Rows from block 9 of a small audio frame classifier, named by matrix and row number. Rows with one number within an expert belong to one neuron, the router's apart. Each number is 50 + 12 x the weight over its row's rms, rounded and kept within 0 to 99. All counts start at 0.
Before each expert's rows are labels from the 100 clips, of 14976, where the router gives the expert most weight on average: "strongest on" is what is common among them. Only what is clearly more common there than usual is listed. The data: babble in 24 made-up languages, each with its own sounds, syllables and stress or tones, from a formant synthesiser.
# router: router (model.blocks.9.mlp.router.weight, 8x192, trained with AdamW), inputs 0-63
# gate: expert gate (model.blocks.9.mlp.gate, 8x384x192), inputs 0-63
# up: expert up (model.blocks.9.mlp.up, 8x384x192), inputs 0-63
# down: expert down (model.blocks.9.mlp.down, 8x192x384, transposed), outputs 0-63

# expert 7
strongest on: reverberation; /ø/; /ə/; /j/
router.7:59 41 59 46 57 43 26 60 32 52 69 57 45 66 58 44 57 44 58 45 51 68 27 52 75 81 45 48 43 23 37 43 48 62 58 62 49 52 44 51 62 39 54 37 40 29 70 33 53 65 79 53 43 52 53 63 51 40 50 50 31 54 26 44
gate.0:56 38 64 78 44 55 47 38 50 52 60 70 77 47 65 36 47 51 52 32 48 54 47 53 54 47 58 42 40 28 80 46 48 56 76 54 71 54 58 52 41 64 41 48 54 58 34 51 39 51 49 60 53 44 48 84 44 56 49 64 39 35 71 27
up.0:42 65 39 48 54 52 72 55 70 38 53 37 71 66 66 49 69 37 47 58 51 47 45 56 57 47 61 31 41 45 48 65 60 60 32 55 69 51 45 55 38 40 33 63 39 76 58 45 57 57 47 57 54 48 48 47 45 46 51 77 46 33 43 44
down.0:53 38 77 55 38 40 52 74 41 58 45 39 60 33 42 41 44 50 63 52 61 30 41 47 45 59 48 63 56 46 30 52 44 66 38 37 39 43 54 45 62 59 60 57 28 54 52 54 42 51 66 32 44 56 29 52 67 67 34 35 48 58 71 42
gate.1:57 44 49 50 62 67 30 39 54 45 65 50 52 73 61 34 46 41 31 50 60 59 37 29 40 64 61 65 45 48 60 37 40 48 65 15 60 40 71 44 55 63 62 63 49 31 40 43 46 70 52 73 84 34 44 38 46 45 47 60 64 46 48 48
up.1:36 41 49 46 69 53 36 57 47 44 48 45 47 71 51 42 54 41 76 48 74 49 54 29 39 53 49 67 49 61 61 45 47 56 54 20 63 56 54 48 66 36 54 53 42 47 45 33 42 53 68 59 53 29 37 49 74 32 40 42 62 27 39 43
down.1:54 58 59 38 31 68 70 63 33 67 54 46 48 53 51 47 63 59 43 54 70 46 37 37 22 50 40 80 43 38 55 59 35 54 57 42 44 36 57 65 44 50 63 33 45 47 94 35 46 55 55 40 60 54 46 68 80 55 42 40 51 46 35 49
gate.2:47 51 53 51 48 68 46 66 48 44 32 62 52 46 45 43 47 54 50 57 37 62 53 47 38 47 48 62 55 59 58 68 76 53 51 44 47 42 47 50 64 51 40 27 50 52 55 62 58 28 70 54 62 30 43 41 43 39 59 46 34 44 25 40
up.2:39 41 45 47 54 38 42 43 36 74 53 45 55 43 27 50 50 51 51 48 57 51 31 63 58 47 49 39 57 55 50 56 65 48 73 50 57 67 64 51 47 48 59 45 34 68 19 26 47 42 68 78 47 46 37 48 25 57 34 74 53 56 44 69
down.2:75 46 61 64 61 64 46 22 49 43 20 39 35 36 33 37 50 17 28 54 41 50 45 39 57 62 47 64 41 58 49 70 45 27 43 45 76 59 29 54 54 42 42 28 46 45 47 68 36 68 48 41 48 68 61 43 49 50 60 47 47 60 52 60
gate.3:76 54 56 51 56 45 34 52 52 32 57 54 48 58 51 34 61 59 56 24 40 40 47 41 39 54 47 65 31 60 58 59 55 40 43 50 39 51 37 48 31 50 59 48 77 42 39 54 27 47 58 35 28 56 59 45 50 55 41 51 71 52 61 54
up.3:39 47 33 51 42 45 75 53 40 68 29 38 76 36 57 49 42 34 54 58 66 65 59 43 55 54 41 37 66 31 54 43 45 45 57 64 59 57 63 41 80 46 42 55 37 53 58 43 63 38 44 72 74 49 38 39 46 55 60 58 34 62 29 51
down.3:57 49 50 45 31 43 18 59 30 43 59 42 43 50 41 63 60 52 62 55 47 45 45 53 65 38 48 51 34 45 29 44 35 33 56 73 37 25 67 53 47 30 58 45 60 57 37 31 54 49 67 40 43 33 42 48 51 52 54 77 58 59 65 42
gate.4:55 58 43 39 44 62 41 50 55 29 48 66 40 61 45 63 56 46 63 54 65 33 59 51 47 59 46 55 39 59 54 47 45 62 44 42 44 56 43 53 43 44 39 44 57 64 42 42 46 66 60 49 55 33 55 24 49 59 59 66 53 36 31 53
up.4:65 43 56 53 55 70 55 57 45 61 48 58 33 45 28 64 63 39 77 30 56 39 67 53 33 35 57 71 43 43 60 61 50 41 34 36 23 52 43 51 14 51 47 50 36 58 66 39 48 27 42 42 54 70 49 12 60 66 49 64 48 42 53 50
down.4:74 50 36 59 34 22 48 54 46 54 39 56 36 43 39 37 56 56 51 53 22 55 37 52 55 53 45 51 75 36 47 52 47 56 65 31 43 49 50 36 83 29 42 55 60 56 33 43 58 37 69 41 53 46 58 50 58 46 56 48 44 63 43 43
gate.5:30 17 34 50 48 52 50 46 66 53 48 46 60 45 49 57 65 45 51 64 50 47 37 40 57 56 74 57 61 51 52 41 62 48 60 40 66 57 46 46 52 68 49 60 38 53 36 47 46 73 30 57 56 48 48 51 52 51 49 38 29 33 50 47
up.5:35 36 50 63 54 61 47 33 50 45 45 31 45 69 48 49 74 54 48 48 74 51 38 53 47 53 37 46 47 69 50 37 36 53 46 55 65 66 39 64 72 41 75 45 48 48 50 58 52 42 50 68 47 46 54 55 96 57 59 43 24 61 72 57
down.5:42 37 50 43 57 66 42 23 48 63 53 36 53 64 69 52 69 40 42 56 47 50 62 40 45 32 31 59 42 64 28 56 51 19 51 36 62 36 64 63 28 40 53 49 46 29 59 24 45 66 32 48 63 51 41 50 61 61 32 45 59 36 39 43
gate.6:30 54 59 36 36 49 63 53 47 66 52 42 46 54 64 58 53 66 49 50 33 33 54 36 71 42 59 56 48 54 29 54 80 59 63 55 59 58 40 55 74 32 57 38 67 65 51 32 69 49 56 50 36 56 42 71 74 56 73 57 45 64 54 70
up.6:33 49 55 51 42 61 46 51 67 52 66 40 49 56 61 51 38 83 44 63 41 42 44 57 53 36 64 35 42 45 37 49 81 65 71 53 47 39 35 56 56 39 41 46 63 67 47 41 67 59 46 21 44 38 45 46 92 56 51 60 42 48 42 55
down.6:45 47 52 56 49 50 43 66 51 43 31 75 40 43 52 55 54 65 64 61 31 37 64 78 67 45 43 45 59 51 62 43 45 53 53 53 66 52 50 35 46 60 59 54 37 56 31 52 37 41 59 79 56 43 65 45 51 57 50 50 58 61 42 65
gate.7:44 44 50 65 48 29 50 53 59 44 46 66 55 50 52 60 42 56 29 59 60 22 73 49 51 48 46 60 63 52 38 59 44 54 40 36 67 44 61 43 61 39 59 47 52 37 67 65 54 45 47 32 65 67 47 38 62 39 59 25 57 63 43 18
up.7:37 45 68 40 58 69 39 42 30 58 41 53 21 40 53 52 33 51 62 58 44 49 55 58 33 49 71 63 58 48 31 42 49 35 68 33 38 59 45 61 55 51 40 57 59 61 56 51 48 68 40 57 64 17 35 43 57 59 63 53 50 41 49 47
down.7:53 57 47 65 46 41 60 56 67 32 41 55 41 61 42 47 65 62 39 56 40 46 33 73 59 55 65 41 23 60 48 54 20 58 61 47 77 51 49 26 82 43 46 66 37 39 44 74 43 55 55 41 39 44 56 40 50 61 39 70 55 53 47 58

# expert 5
strongest on: /ɔɪ/; /ç/; /y/; /ts/
router.5:38 36 56 64 67 54 77 64 49 53 48 61 49 47 43 55 56 59 50 54 49 49 44 58 37 42 43 43 43 70 61 53 78 43 67 68 63 41 44 35 60 61 58 53 60 66 81 40 56 53 52 24 46 64 37 50 62 68 53 76 59 39 53 71
gate.0:41 66 44 59 66 52 38 64 56 50 48 56 75 60 37 42 59 49 74 65 53 59 67 58 31 42 42 63 67 50 38 53 60 65 57 45 42 70 57 61 60 53 45 52 45 43 40 32 45 51 50 35 46 57 48 37 40 51 61 65 32 71 59 37
up.0:28 51 27 54 70 46 37 31 52 63 44 53 50 65 29 23 60 30 53 61 63 59 36 44 46 47 29 48 59 53 56 47 44 43 31 43 38 58 49 57 50 48 49 64 60 60 19 43 68 72 54 33 32 56 56 47 63 37 41 61 47 67 68 42
down.0:55 56 44 70 61 75 48 43 55 62 54 32 35 40 45 32 57 58 48 54 55 51 73 43 38 41 48 36 49 44 35 41 45 60 42 54 47 51 64 38 79 53 76 47 58 43 52 40 53 51 52 47 55 65 46 22 48 70 48 71 38 67 48 40
gate.1:64 48 55 53 60 43 46 38 44 42 41 55 47 48 43 55 77 60 73 66 46 63 43 55 50 43 60 56 36 63 77 40 30 38 49 48 51 68 38 44 68 42 55 60 61 44 62 47 57 46 37 44 44 49 61 54 50 47 44 40 37 55 54 37
up.1:55 38 60 34 53 52 54 34 24 34 44 75 66 45 52 53 70 65 73 61 54 67 63 49 52 56 61 62 41 65 60 50 48 32 36 25 50 63 40 20 52 54 60 38 50 63 51 36 53 51 31 49 50 54 64 63 51 44 48 63 44 65 51 48
down.1:57 63 39 66 45 40 45 53 75 46 44 18 61 36 51 58 47 65 53 50 59 35 46 59 47 68 28 72 41 59 30 61 59 54 62 52 51 48 33 57 36 35 60 48 45 34 58 56 53 59 70 62 53 63 63 25 59 36 25 68 62 58 63 46
gate.2:59 58 52 44 51 47 58 22 47 38 57 59 42 59 52 52 48 45 62 64 58 43 44 42 43 66 62 60 55 51 34 61 55 51 58 61 64 54 48 42 44 53 37 31 66 40 54 49 64 36 48 57 39 47 47 52 46 77 41 52 49 50 47 68
up.2:57 40 54 57 50 61 52 67 44 59 44 47 41 52 64 36 64 53 48 41 39 58 43 45 50 31 43 51 55 56 77 30 59 55 56 43 42 40 60 41 54 54 78 62 42 71 46 35 50 58 69 50 38 41 52 37 56 41 66 39 37 51 65 36
down.2:62 35 54 58 33 42 44 37 40 56 51 45 40 54 39 48 63 39 42 77 63 41 45 42 29 57 65 65 43 48 62 53 66 52 43 55 74 83 32 34 67 46 53 53 67 54 38 68 66 33 34 58 28 43 64 61 63 33 50 58 57 63 34 30
gate.3:54 70 52 52 48 41 49 62 34 27 57 61 51 65 63 43 44 67 62 58 51 42 56 59 53 65 55 27 50 58 61 57 47 28 51 48 39 62 49 49 61 41 74 25 42 64 53 36 42 58 55 46 50 43 33 41 76 56 43 49 56 50 52 50
up.3:47 20 55 57 43 85 56 58 56 68 39 44 43 60 55 44 50 63 37 63 70 55 51 33 37 61 52 51 67 52 55 60 54 52 69 53 12 40 52 61 55 48 19 40 64 34 63 44 41 42 37 33 37 62 44 46 48 26 62 53 58 61 40 45
down.3:31 48 47 55 57 46 42 47 32 41 59 50 37 46 41 41 49 64 66 45 32 64 36 47 58 58 59 66 46 62 50 44 39 22 43 58 29 81 36 55 35 12 27 68 69 47 40 44 63 62 64 57 43 35 46 70 51 40 62 43 31 41 46 54
gate.4:35 56 69 38 54 45 54 65 53 50 54 48 53 48 45 58 60 60 57 75 50 54 34 63 47 54 62 56 40 45 39 58 65 56 62 64 72 48 60 39 50 64 53 63 46 31 78 68 56 49 56 54 30 61 55 50 51 34 66 49 41 63 36 43
up.4:57 61 29 51 63 59 47 45 56 47 41 56 48 65 41 40 53 37 54 35 39 36 49 36 65 34 39 27 51 53 52 44 29 40 44 33 40 61 47 67 37 68 35 35 44 56 36 31 50 60 36 34 70 52 40 66 40 59 57 47 49 49 61 74
down.4:34 47 36 63 23 25 41 55 44 52 65 46 43 47 49 48 53 44 55 69 45 39 44 47 55 48 69 61 53 64 52 26 52 58 71 31 57 56 53 53 56 56 55 54 58 41 58 76 47 47 33 48 63 35 35 63 79 46 60 52 43 55 61 52
gate.5:38 52 56 77 57 27 45 56 25 41 62 51 52 54 62 38 61 30 37 45 41 40 55 53 32 71 65 31 47 31 32 43 37 36 61 54 39 54 56 21 78 65 53 41 66 42 43 56 29 38 53 52 52 57 24 49 61 51 74 49 47 57 54 60
up.5:54 60 53 21 56 54 38 64 60 65 49 52 55 45 43 74 55 56 53 62 58 52 46 38 38 44 61 70 65 53 39 49 57 59 56 62 29 48 65 59 24 59 59 60 47 42 55 45 52 45 69 37 51 57 74 59 59 59 36 44 51 62 34 55
down.5:40 41 34 50 47 58 66 54 51 45 54 33 59 59 61 41 46 76 55 41 65 62 46 40 50 34 37 40 60 51 46 60 40 46 42 59 58 36 62 50 40 25 52 47 49 46 54 42 66 37 53 79 40 43 40 43 37 57 46 56 40 66 41 40
gate.6:46 58 55 65 48 51 53 66 47 30 52 69 73 78 60 56 38 60 42 60 68 47 45 42 55 67 19 53 43 48 47 65 44 60 40 72 28 39 32 37 47 47 55 57 54 40 37 72 33 61 50 48 42 75 60 26 41 51 38 50 37 26 39 50
up.6:41 49 48 53 55 66 54 58 44 62 48 41 48 46 59 50 69 51 59 44 53 46 65 41 35 48 81 42 89 38 50 58 69 39 44 46 40 61 32 30 67 61 65 50 52 42 56 41 62 36 53 37 48 59 60 41 42 40 35 43 55 46 58 49
down.6:55 52 53 44 68 36 40 72 53 60 52 45 71 42 54 40 28 46 59 50 37 23 54 52 54 43 57 43 43 29 66 50 45 55 48 52 39 34 43 37 56 49 69 54 48 63 46 56 48 52 42 48 65 45 46 67 39 47 30 43 42 44 40 55
gate.7:58 62 59 51 67 56 44 64 30 48 55 48 60 47 70 64 60 38 44 42 62 49 42 57 42 46 39 33 40 46 58 45 36 64 32 32 51 40 74 52 57 53 54 68 51 31 29 46 55 59 43 50 76 70 62 48 44 35 19 32 57 57 38 29
up.7:37 61 39 39 63 60 48 39 57 42 31 69 53 28 42 53 54 31 34 48 33 31 39 44 41 56 77 52 46 39 65 56 53 54 50 51 71 64 60 52 40 37 60 46 51 45 74 51 62 54 53 47 49 52 46 47 34 58 47 70 33 55 63 58
down.7:76 72 62 58 55 56 56 41 37 51 57 49 46 45 45 60 58 71 58 55 56 47 36 51 35 57 29 40 59 60 61 56 53 57 41 37 83 47 57 63 45 72 54 66 56 57 40 39 64 66 38 21 47 43 65 42 74 54 18 50 36 56 38 57

# expert 0
strongest on: /aʊ/; prosody: stress on first syllables; /ɑ̃/; /h/
router.0:43 26 60 57 52 70 64 56 57 29 53 60 45 44 37 61 51 41 51 70 37 61 58 50 62 61 64 57 45 67 26 77 58 51 38 35 31 40 53 33 50 53 61 49 48 69 42 69 31 53 36 56 46 39 57 62 60 61 43 54 57 44 42 62
gate.0:45 53 61 55 54 46 46 38 47 26 47 65 59 14 44 69 31 45 69 48 45 41 35 54 51 44 65 51 48 62 42 34 67 34 57 54 58 56 69 51 65 37 60 33 49 42 68 58 21 47 36 63 41 45 42 56 44 64 53 45 53 73 42 69
up.0:47 39 39 36 53 68 44 50 40 73 53 42 53 87 51 39 62 62 41 47 81 60 64 44 55 66 42 52 36 36 63 79 53 66 49 51 42 48 40 52 36 63 40 77 65 47 36 34 64 64 65 47 60 42 43 47 53 41 42 61 51 25 61 31
down.0:39 63 35 38 44 51 52 56 52 50 45 49 64 57 50 57 35 27 50 47 34 50 63 41 46 43 62 42 59 62 26 23 29 46 62 60 49 49 53 65 46 46 44 69 67 45 29 61 45 61 43 22 34 75 57 47 72 41 48 53 35 61 68 58
gate.1:62 46 66 49 41 68 27 56 30 64 90 43 40 43 62 42 37 58 53 51 64 55 57 62 55 40 59 27 32 34 39 54 53 51 32 41 71 50 57 39 54 43 70 35 47 33 48 65 44 38 33 45 54 52 55 44 72 35 47 45 49 64 54 55
up.1:24 60 56 48 56 65 63 51 28 78 52 48 40 49 59 36 43 39 70 43 53 44 25 58 42 31 39 41 50 55 49 45 50 52 34 58 41 71 55 60 34 49 39 67 45 60 49 31 52 34 54 52 42 74 48 49 52 44 56 57 50 41 53 56
down.1:38 64 59 59 31 38 45 45 42 49 29 53 21 53 62 67 38 45 47 66 34 36 65 61 59 48 56 51 48 85 62 54 51 58 61 58 76 53 41 53 41 56 54 40 31 23 54 47 52 51 28 43 53 21 61 52 36 47 59 41 34 85 53 52
gate.2:57 82 56 43 61 45 55 55 48 47 50 51 46 40 73 58 43 54 69 39 32 54 76 46 57 53 43 65 45 41 53 22 54 54 41 54 68 90 79 62 47 44 47 25 38 45 70 63 53 44 35 44 41 47 51 53 66 38 45 47 44 45 64 39
up.2:58 64 47 55 62 42 40 45 40 61 49 53 40 53 55 54 47 45 66 51 44 42 73 32 67 34 60 52 41 46 43 59 62 68 53 46 54 62 80 45 40 45 51 31 31 41 69 60 57 49 41 49 46 53 45 54 66 33 58 59 45 63 58 42
down.2:49 38 57 40 52 79 60 38 47 30 40 56 57 62 35 41 67 48 57 55 74 59 45 61 75 48 73 40 48 47 36 63 55 38 65 57 41 27 19 22 48 58 53 53 35 54 41 73 57 46 43 45 37 33 53 66 56 29 36 40 45 48 37 49
gate.3:43 68 38 35 15 08 55 50 53 52 51 58 57 40 35 51 42 60 54 45 59 56 45 27 51 77 54 57 67 27 67 51 66 31 59 70 32 44 25 65 41 50 43 54 58 39 44 33 62 40 38 40 59 36 66 38 53 57 50 57 40 50 48 41
up.3:62 36 51 56 86 66 42 52 40 65 37 51 45 72 43 63 51 44 45 44 43 49 41 75 44 31 49 48 43 49 41 42 47 62 53 42 37 71 66 36 43 33 55 50 63 46 54 54 37 59 44 59 48 46 25 54 71 65 42 49 55 56 63 59
down.3:47 59 40 39 53 62 39 49 50 61 33 67 65 46 47 51 45 49 57 45 50 77 43 39 55 52 44 74 49 40 38 54 45 44 52 42 44 23 40 52 21 42 63 56 48 58 57 64 52 58 57 58 32 40 42 52 38 53 47 41 54 36 69 48
gate.4:68 36 59 63 49 40 36 60 45 31 54 54 57 66 49 49 30 48 43 46 62 47 58 40 52 32 46 47 48 51 50 45 48 52 54 54 43 54 35 65 49 54 49 68 22 41 34 43 48 41 63 58 64 59 22 66 58 58 29 25 45 33 60 63
up.4:56 09 57 54 53 35 56 53 37 51 56 50 46 52 46 68 43 57 25 62 63 51 57 57 42 37 39 51 42 49 57 48 45 64 55 45 55 51 60 68 49 57 31 59 56 52 37 18 36 62 48 34 68 55 20 50 46 40 32 35 57 67 40 64
down.4:57 46 53 43 66 46 63 44 58 28 41 32 38 26 68 61 65 23 50 37 56 60 64 59 39 73 50 46 47 26 38 73 58 42 46 43 35 41 51 29 53 53 44 63 61 51 50 60 45 44 64 39 47 64 42 54 25 83 55 48 52 52 53 36
gate.5:34 57 48 33 51 50 53 57 34 49 33 28 41 27 50 60 40 52 47 83 53 54 40 49 44 38 60 33 48 57 34 36 49 54 48 55 64 61 37 45 52 62 43 56 49 53 37 56 32 58 59 57 57 40 38 53 50 43 50 59 59 64 45 52
up.5:60 39 71 48 71 50 49 58 55 59 45 51 42 49 50 28 63 67 38 52 67 55 27 46 50 35 69 41 68 63 57 32 43 33 50 30 50 58 32 62 47 56 55 55 27 43 52 72 57 44 40 59 57 38 63 44 32 27 24 53 43 62 62 56
down.5:56 81 52 45 30 66 56 28 40 51 68 46 36 42 46 72 30 49 40 30 72 31 60 64 48 57 40 55 43 27 38 76 53 56 52 58 34 45 50 59 26 42 42 47 54 60 41 66 79 55 44 69 54 46 48 42 48 48 45 36 52 69 34 36
gate.6:32 39 23 46 50 48 50 47 60 54 50 50 39 64 56 40 55 47 54 67 42 76 47 68 42 57 51 81 44 51 36 54 56 29 39 45 68 46 43 62 54 41 35 43 50 40 38 62 55 63 58 49 46 62 48 61 38 48 53 36 54 42 53 61
up.6:47 80 26 77 55 57 64 43 56 50 51 60 45 47 67 49 27 37 66 65 38 85 57 62 43 40 32 52 51 50 63 57 47 54 33 60 47 40 39 56 53 43 38 41 49 34 51 69 54 36 60 60 39 58 30 52 55 54 53 49 51 50 62 40
down.6:51 58 33 28 56 54 56 49 68 55 50 50 48 41 52 58 47 69 47 57 59 55 55 58 51 42 57 52 52 37 50 55 53 52 52 45 35 60 36 58 19 50 63 62 27 56 50 54 46 62 67 45 40 58 35 40 45 46 48 60 60 48 47 29
gate.7:90 57 42 62 47 39 63 48 61 47 63 63 53 80 62 82 40 60 39 55 49 38 58 41 61 79 50 33 63 48 39 65 39 56 71 44 63 41 75 42 49 46 39 49 71 67 51 30 50 67 34 31 57 53 24 38 45 48 54 45 52 50 59 39
up.7:53 43 50 61 65 35 72 57 36 41 58 64 64 58 35 41 50 41 41 42 39 47 38 53 36 62 38 32 36 50 46 51 53 73 40 54 48 72 64 42 36 63 41 45 56 57 53 34 47 38 58 60 26 45 64 42 46 48 56 51 44 61 61 44
down.7:36 60 61 57 48 48 22 65 44 55 49 38 57 59 61 64 43 59 43 43 41 48 61 42 57 72 47 29 68 52 35 41 41 40 72 40 44 52 61 44 54 62 39 38 33 37 45 50 40 60 71 41 50 41 41 62 49 56 72 41 49 54 44 58

# expert 6
strongest on: /y/; /v/; /ɔɪ/; /i/
router.6:60 67 48 10 49 52 51 46 53 66 46 24 48 55 70 46 76 62 45 35 54 33 48 57 39 54 51 57 75 43 32 35 33 47 54 49 41 50 49 62 60 72 47 54 17 44 56 79 64 43 58 70 35 50 30 40 54 37 63 40 62 61 59 47
gate.0:35 49 45 28 55 54 68 54 59 52 56 34 54 56 70 56 36 52 33 44 51 67 51 72 58 52 33 34 41 45 72 46 37 68 44 50 69 64 49 33 62 58 39 46 55 64 65 55 49 49 33 49 45 32 42 67 39 63 45 56 34 53 64 47
up.0:60 49 30 45 53 54 50 55 60 53 70 50 50 62 50 68 56 45 66 41 36 42 41 52 60 50 39 56 55 51 38 58 41 43 68 58 37 44 52 46 67 46 25 35 53 56 49 54 67 72 40 57 58 42 50 35 46 60 60 46 26 68 46 60
down.0:48 55 43 63 57 41 39 61 58 59 53 60 60 42 30 43 52 57 38 42 45 39 39 61 53 41 47 44 43 35 66 66 44 54 67 49 44 59 69 56 55 53 42 45 37 68 39 52 14 61 47 36 43 46 63 50 69 46 73 60 53 66 54 48
gate.1:47 63 63 54 72 48 56 47 49 51 59 56 37 25 29 38 50 68 50 56 56 64 56 33 79 62 45 45 30 57 42 46 63 35 37 29 50 57 51 57 47 61 45 56 34 49 47 37 56 57 55 54 12 48 47 48 70 64 51 58 41 40 74 44
up.1:65 66 53 49 59 56 75 60 65 41 52 54 50 39 49 28 63 47 47 43 41 54 27 55 61 72 60 62 47 59 44 36 55 36 66 20 24 60 55 70 50 74 36 42 64 32 45 65 58 33 47 50 47 43 30 47 35 47 53 66 47 34 31 44
down.1:37 49 46 39 31 41 46 28 49 42 74 46 42 55 42 82 51 54 55 39 56 40 75 29 43 44 60 59 73 40 56 61 42 47 65 50 61 39 47 39 37 23 55 58 09 68 58 50 56 60 53 55 46 54 58 68 42 63 44 61 58 53 59 74
gate.2:51 41 47 50 46 45 51 49 37 47 43 37 49 44 50 47 37 62 44 27 33 53 53 36 46 42 33 55 48 50 65 43 40 49 65 47 45 38 66 40 56 48 58 57 55 45 40 64 36 58 59 71 55 67 51 44 70 31 39 78 54 68 55 50
up.2:41 46 55 39 43 21 46 45 74 43 28 48 42 54 60 52 48 47 36 57 54 34 54 52 39 51 37 42 45 56 73 48 62 60 30 62 61 55 45 52 56 43 37 42 57 68 48 42 52 48 66 48 44 40 47 46 59 49 39 46 66 80 44 48
down.2:49 36 65 62 46 44 54 55 50 58 42 53 52 55 43 39 59 31 53 60 65 48 41 51 60 36 53 43 32 67 53 63 44 50 55 61 60 67 40 53 46 31 83 51 58 47 52 54 27 29 82 51 52 61 68 46 60 62 55 38 36 54 24 62
gate.3:58 52 51 62 59 41 55 50 39 35 47 54 56 48 45 52 55 62 57 54 54 58 41 65 44 37 43 47 47 41 75 62 53 76 43 45 55 49 26 50 36 56 60 50 38 55 73 44 51 47 44 61 55 50 29 66 60 40 31 80 59 34 59 59
up.3:65 49 63 48 25 53 35 64 65 55 43 58 47 39 40 42 50 55 30 41 40 48 57 24 53 54 44 66 62 61 39 41 52 37 62 69 45 51 69 51 49 22 38 66 61 36 44 44 43 47 36 44 36 63 59 46 52 42 64 45 43 63 70 29
down.3:72 26 42 37 55 31 41 68 56 58 29 51 62 56 48 40 42 47 28 25 60 26 44 51 42 74 45 53 64 36 61 53 40 60 33 36 55 47 58 63 74 51 50 35 56 58 42 42 61 21 58 48 55 35 79 49 49 33 65 47 28 42 10 56
gate.4:44 44 43 49 54 50 39 42 54 45 53 61 57 44 54 48 62 55 67 53 50 65 35 66 50 60 40 58 50 61 30 36 60 48 53 28 42 66 32 58 35 47 45 78 59 41 53 85 54 60 65 39 52 59 67 41 65 36 56 62 42 34 55 53
up.4:33 62 28 59 50 40 36 24 48 70 49 34 61 58 71 43 54 49 48 47 48 62 53 64 32 21 64 65 70 47 34 63 58 53 66 67 56 41 47 43 52 46 64 33 44 50 59 25 51 70 67 64 54 43 32 53 56 63 56 58 58 45 64 52
down.4:81 59 42 58 76 58 53 71 43 50 41 41 63 53 55 41 50 20 50 30 57 30 47 42 45 46 29 63 62 37 58 42 36 58 67 63 47 44 73 72 45 56 68 56 51 79 48 44 27 31 53 38 50 50 54 41 40 53 64 51 40 38 35 54
gate.5:53 67 55 36 67 77 59 59 61 62 59 48 48 47 40 51 22 53 44 29 70 64 50 40 44 38 45 47 51 46 34 45 43 39 77 50 49 34 52 39 64 61 21 37 48 60 50 67 58 56 52 51 37 39 52 64 33 58 45 62 33 28 53 64
up.5:58 41 63 47 61 58 48 67 51 33 49 41 60 66 54 76 32 51 66 51 74 58 76 36 54 35 63 41 43 45 45 44 59 45 57 69 46 42 43 72 60 80 53 44 48 59 31 61 60 55 60 48 43 27 47 43 46 50 39 59 48 47 48 67
down.5:44 51 36 43 57 60 51 35 58 47 32 39 47 62 41 53 56 44 53 59 38 45 58 46 44 40 45 56 42 26 58 22 59 27 41 50 47 61 59 36 53 55 29 43 35 55 51 67 31 42 53 45 47 42 41 52 54 52 18 50 56 71 53 50
gate.6:54 77 59 54 49 41 55 47 48 39 59 54 34 50 59 20 36 68 51 73 49 54 25 55 34 46 41 52 63 66 21 61 54 26 40 32 36 33 32 42 33 49 55 39 53 52 58 63 67 42 61 32 51 44 42 45 39 54 54 27 68 70 49 39
up.6:47 49 36 55 39 40 57 44 43 53 41 57 49 50 70 79 54 42 53 22 55 67 49 59 55 56 46 35 57 41 57 38 48 52 51 57 51 69 62 35 76 52 61 64 34 42 66 56 41 70 38 60 38 33 40 63 81 67 41 57 65 35 38 66
down.6:60 41 44 47 65 32 39 48 63 39 30 52 41 50 46 56 53 40 38 40 39 65 60 39 56 65 47 58 19 54 56 53 48 42 69 47 52 50 47 69 47 40 67 45 26 56 47 57 42 52 49 54 43 62 42 53 46 57 74 55 30 54 56 45
gate.7:54 38 62 37 56 40 41 56 66 49 43 56 63 42 60 42 53 38 51 57 57 86 77 44 34 52 32 55 40 44 57 56 71 44 59 44 47 27 22 60 36 57 41 52 60 36 59 45 50 45 54 57 41 60 44 37 51 40 25 29 52 33 48 60
up.7:72 61 42 44 52 60 62 50 66 45 38 59 66 43 52 33 56 35 53 48 68 54 58 53 52 49 36 60 55 56 58 38 62 56 59 43 54 22 47 69 50 51 41 41 62 14 61 54 46 25 63 44 34 57 57 24 69 40 45 65 44 42 28 61
down.7:46 50 52 53 51 68 85 43 77 59 46 54 54 60 42 64 49 54 69 44 49 63 57 28 64 50 32 45 27 17 27 44 48 48 53 53 32 54 50 54 24 44 66 36 51 62 79 18 56 61 57 45 45 51 41 48 49 67 37 62 72 61 38 52